config.toml
model = "audio frame classifier"
dataset = "babble in 24 made-up languages, each with its own sounds, syllables and stress or tones, from a formant synthesiser"
train_examples = 39062
gain_aug_db = 10
noise_aug = 0.01
n_mels = 40
hop_length = 160
input = "mfcc"
spec_augment = true
win_length = 400
num_classes = 63
output_stride = 2
arch = "transformer"
norm = "layernorm"
norm_position = "pre"
hidden_act = "reglu"
mlp_ratio = 2.67
head_dim = 16
fused_qkv = true
bias = "all"
qk_norm = true
parallel_block = false
inner_norm = false
moe = "top_k"
num_experts = 8
moe_every = 2
expert_mlp_ratio = 2
experts_per_token = 2
shared_expert = false
subsampling = 2
layers = 12
width = 192
positions = "learned"
residual_init = "scaled_by_depth"
optimizer = "normuon"
muon_scale = "spectral"
learning_rate = 0.022
momentum = 0.95
nesterov = true
orthogonalizer = "polar_express"
adamw_lr_other_params = 0.0027
max_steps = 9900
batch_size = 64
epochs = 16.2
lr_schedule = "cosine"
final_lr_fraction = 0
warmup_steps = 990
weight_decay = 0.02
adamw_weight_decay_other_params = 0.01
Rows from block 3 of a small audio frame classifier, named by matrix and row number. Rows with one number within an expert belong to one neuron, the router's apart. Each number is 128 + 32 x the weight over its row's rms, rounded and kept within 0 to 255. All counts start at 0. Numbers have three digits each.
Before each expert's rows are labels from the 100 clips, of 14976, where the router gives the expert most weight on average: "top examples" is what is common among them. Only what is clearly more common there than usual is listed. The data: babble in 24 made-up languages, each with its own sounds, syllables and stress or tones, from a formant synthesiser.
# router: router (model.blocks.3.mlp.router.weight, 8x192, trained with AdamW), inputs 0-47
# gate: expert gate (model.blocks.3.mlp.gate, 8x384x192), inputs 0-47
# up: expert up (model.blocks.3.mlp.up, 8x384x192), inputs 0-47
# down: expert down (model.blocks.3.mlp.down, 8x192x384, transposed), outputs 0-47

# expert 0
top examples: reverberation; /æ/; pink noise; /ə/
router.0:123116156199134116101182158116097087118103127172150118133137202124096128105104144090114071106133137152164124195108136123158087137118064112203045
gate.0:127094122184102128164171139136107091095149110185160139092124128101097087131173096125111162174134148168139123158124082112111130158082077116130166
up.0:154165090144178112144149121128115124128081218167135117110154104118138193166130142162162082175116107126097099158118125117128171141098162156167171
down.0:150083105139144133141148160118116154167154149113150157129103160140060138146102151078149150103129143110106186074121121111088138100116106139100163
gate.1:082179131143135101100119167147103097111142144101139080118108128118120146129148132154120113153165159107137135044154142115168178177117081169120175
up.1:137102073118133099100146144144154106139124072150077152061121096063146192105124083141166152167130076157089175111133152090114174180061085163136167
down.1:102099131146125152121117152092101099155157166120155127114143154141149153120109161135096091089087115085172103084097133097175114158146118064155165
gate.2:148154067070082145150122154134121139183125169151137141110135115161110085124120085083109134124142117060135109205150072095112123106116117138125117
up.2:156123113093098108145162174129096085049138069148145135069145129089106138092133201076116147238166151082080203124120142148172083124121140153133174
down.2:096129138132155083038154088056137128174161142056068139108123143179083135158157095127105073168134131152089094179111169168119134138169129149147085

# expert 4
top examples: pink noise; white noise; clipping
router.4:148118149159117151073174111110098078162088080140124119126151210100069162119107148120079123124133153162153129144124136154129153129095048097199070
gate.0:159146107088123120135127168119101176157137130151196152117166124093143153120157103129102160131139099099174161111130111114143166097161161165119111
up.0:100140159149187144100131142085131137093114127118118096135122144107134138120117111169126053089177103169132148133135109105113149092168123139156161
down.0:097140149127129049127117131127165104106160138113112080054161141138149157093109088094087163071087110152168121141107145116119088178144137114167134
gate.1:125125109110126124138089128136142113128178155166147142086089132124094071109216088150133177068112123108156104136180143105102135143148163170075101
up.1:103111114085147182131135108134127162140118125143008110105111105104123170149062125078124100144101115179115113161145112129141060191173105138134123
down.1:139109186167153096146119141140122148177079136158142147131113149087113049071172135123119094115082118066103110074146154098084150170164112107149102
gate.2:105151136171147125143087125153122146152127089111113110165167161169098173144150093138129141113095104157151160161214101070167141135104169100138130
up.2:052140121102138102118098152151113175248089117110089076199136175163118154110162136112167122092118092142168178118163107106160147120157150096128110
down.2:137179122134132132114109094136140136114092132101113146136141117141093148155037197098059138138160155115127132129119130131040151173112116139154204

# expert 5
top examples: clipping; /k/; /k˭/
router.5:114153080102111112158074138156133158112149138119093080093087031121183124139144156154136123124134122139147132097146107159103073093157209135068157
gate.0:153122174130112134083135117168157108134122128184106117121154101136138145078138087106167084172078143135139222052131157121151017069155125113158057
up.0:115157061157112078164113117092092187116127137095178166102107150106111133169161149106093175071132121130146048187102115126154233201130118094102139
down.0:121156153166104142112117157181134089096132130133098142110136187117158151096104150148105131168126130091090174083103136118165136068140097124210162
gate.1:096151126155109156127103173147063060121109168087145139105110182132126158138076147160142103090153131158107133045103151152147110128127121133123111
up.1:168112086096198109167141120071163154126132060175123145097133096173148127103166120127157159085117144087173105142128129151154128092131163157108146
down.1:054064110137104134117132141115141109128112148121107158173146135094138179111124165092117112170138138085139151127145150127140111138134081086113031
gate.2:141079086129141138131123138111089081126204177110123099128038045159145069171079132091148154138108155194106116123117109130132124134107163143111162
up.2:081093099083148121126129113087120175109191115116160158146153077107111129144108101152103181105191100152097139057134129111125138105093108071185162
down.2:052107091169112130109137188182182142129094153140129139125112161126174110101107147136099097207160115113165150167124092094190152073166129194090114

# expert 1
top examples: mains hum
router.1:120162143158142110122191158051113092123099117143143155123145180164046153104131106114114109086105109121147114151146122134153161151112074127169118
gate.0:109110143170225106144106161149135109076126091065161093191139126088112130121126093150115196094073050136084102158073076148078165105088106109126133
up.0:153104150127061159108129138130134166119117145145124120106067134179136123111122102118175125162143228103126127138168131134194148115120164204134119
down.0:104124092150127068102102144166072150167150067094169160104163165162154110137117177113115149125076110106158133122116112153077114112124130125169129
gate.1:142125165096146172071057138160105179083102143096133150131158138107104148179141132128143146093114111104175150127143127139140152105124153031128116
up.1:080145152142140124201175133133127106243155099152129157129111137067135084120154116202132100136124123162136134132086139158119095173165122083083116
down.1:098186135190158122154134068081116108061157178173085157105189108165133120133051094115165153140140081160092118080146129091112115035169073154172174
gate.2:094136097121128141081108222120142177106136127160143166099144118089086134117077153073186127126094074145099132128177124086207160137139190114180128
up.2:122129178137083113105117108127081098137104145133088072134099118138198150139142135163071084163166112144127144122076136212159068055107073176089052
down.2:128105109159119111129104137198134187110156140122138134133167175175025123112091155154162116147111193187115125113141176130092147172094114093179146